Weights of a small image captioner: decoder layers 8, batches of 64.
Rows from block 33 of the image encoder of a small image captioner, named by matrix and row number. Each number is 128 + 32 x the weight over its row's rms, rounded and kept within 0 to 255. All counts start at 0. After the name is the row's rms in percent of the matrix's.
After each channel's rows are labels from the 100 images, of 14976, where the channel reaches its highest value: "patch colour" is the nearest of a few named colours to the mean colour under the peak. Only what is clearly more common there than usual is listed. The data: close-ups of made-up surfaces with and without defects. In brackets: how many of the 100.
# conv1: bottleneck pointwise conv (encoder.blocks.36.conv1.weight, 96x312x1x1), inputs 189-251

conv1.82 108 [ 93  95 151  79 175 107 117 115 115  72 167 202 112 111 119  98 126 143 104  70 157 114 124 154 125  95 131  89 147 138 131 131 105 192 128 136 187 123 142 131 112  50 120 124  93 100 130 105 177 110 188 148 115 146 124 132 135 149 149 151  64  85 152]
patch colour: green (100)

conv1.19 095 [117 139 146 213 147  83 158 130 149 166  85  99  94 161 200  59  76 100 151  65 171 121 121 125 170 140 116  93 100 116 112  80 128 142  83  82 137 131 149 108 157 143 109  86 112 109  94 151 105 139 180 103 129 112 121 140 126 145  73 132 106 169  67]
patch colour: pink (60)

conv1.85 097 [164 135 121 112 148  95 130 129  86  97  82 123 155 173  95 151 166  89 193 135 175 106  94 183  84 109 149 136 127 112 180 146 113 170 108 144 106 149  90 148 138 123 173  62 125  58 168 180 179 116 121 114 137 155 138 146 164 127 195 100 138 121 153]
patch colour: pink (47)

conv1.16 099 [139 149 146  74  93 118 144 130 162 205  99 188 192 165 126  96 153 160 112 135 111  90  94 101  94 126 125 113  73 137 102 113 161  80 131  78 130 168 136 132  93 115 141 123 167  77  94 156 175 137 101 174 158 130  84  47  83 105 150 129  41 133 135]
patch colour: green (44)

conv1.55 108 [143 128 165 186 119 102 156 108 121  88  96 165 106 133 127 102 102  41 142 131  96 127  97 100 134  89  63  91  92 151  84 141 172 110 122 113 199 144 145 150  85  70 104 189 164 155 138 154  90 192 117 138 145 152 135 133 101 150 151 121 110 110 164]
patch colour: white (38)

conv1.57 105 [ 89 148 145 110  94 130 140  92 152 134 148 106 155  91 137  34 141 127 102 132 100  92 120 247 110 145 123 147  99 109 119  86 131 122 130 122 154 157  69 129 131 147 164 120 180 107 138 222 175 153  86 115 130 143 154 103  97 142 144 106 129 139 154]
patch colour: green (31)

conv1.66 102 [158 122 160 153 137 139  72 124  67 114 143 141 176 137 176 130 124 144 138 152 132 118  87 186 167 109 147 121 113  98 165 103  60 203 130 112 138 114  97 147 149 128 149  79 176 118 123 120 106 129 131 167 127 110 144 130 168 147 124 129  94 132  84]
patch colour: grey (60)

conv1.48 088 [156 154 146 156 137 137 134 127  93 135  95 117 123 175 141  86 105 117 122 171  93 116 133 104 105  87 151 145 123 156 103  85 121 113 108 160 159 157 115 173 136 119 177 169 108 163 141 160 167 129 213 125 179 193 163  95 105 151 101 157 137 135 118]
patch colour: brown (100)

conv1.75 100 [ 83  76 103 146  69 158 121 105 140 123 134  45 158 133 135 169  92 130 152 165 101  99 195 179 151 118 129 167 102 209 184 112 172 136 135 179 125 143 177  72 123 178 148 121 127 139 156 110 160 137 119 164 133 144 174 114 141 120 143 171 130 139 134]
patch colour: grey (63)

conv1.89 098 [145 180 141 112 145  58 106 143  76  93 134 105 164 141 114  71 133 141 159 167 124  84 119 191 127 112 128 114 101 168 125 134  94 130 154 128 152 111 161 139 164 152 162 107  84 120 139  70 152 130 221 146  72 150 128 117 121 157 168 141 112  98 163]
patch colour: white (50); pink (46)

conv1.0 088 [126 114 130 114 159  96 213 157  72 153 113 146 129 135 160 109 109 125 185 174  94 114 122 133 155 119 118 119  99 109  94 109  95 118  78 238 167 152 122 120 124 109 118  93 181 169  81 165  95 103 127 149 141 154 169  78 137 130  92 119 173 121 124]
patch colour: brown (100)

conv1.15 112 [127  65 110 161 116 145 111 146  50 132 119 135 114 126  95 116 157 132 141 226  73 197 106 173 139 124  53 153 158 133  94 110 174 132 127 130 139 164 139 103 113 140 101 150 131 129 142 155 154 174 152 141 110 129  80 160 138 109  88 128 124  67  45]
patch colour: pink (38)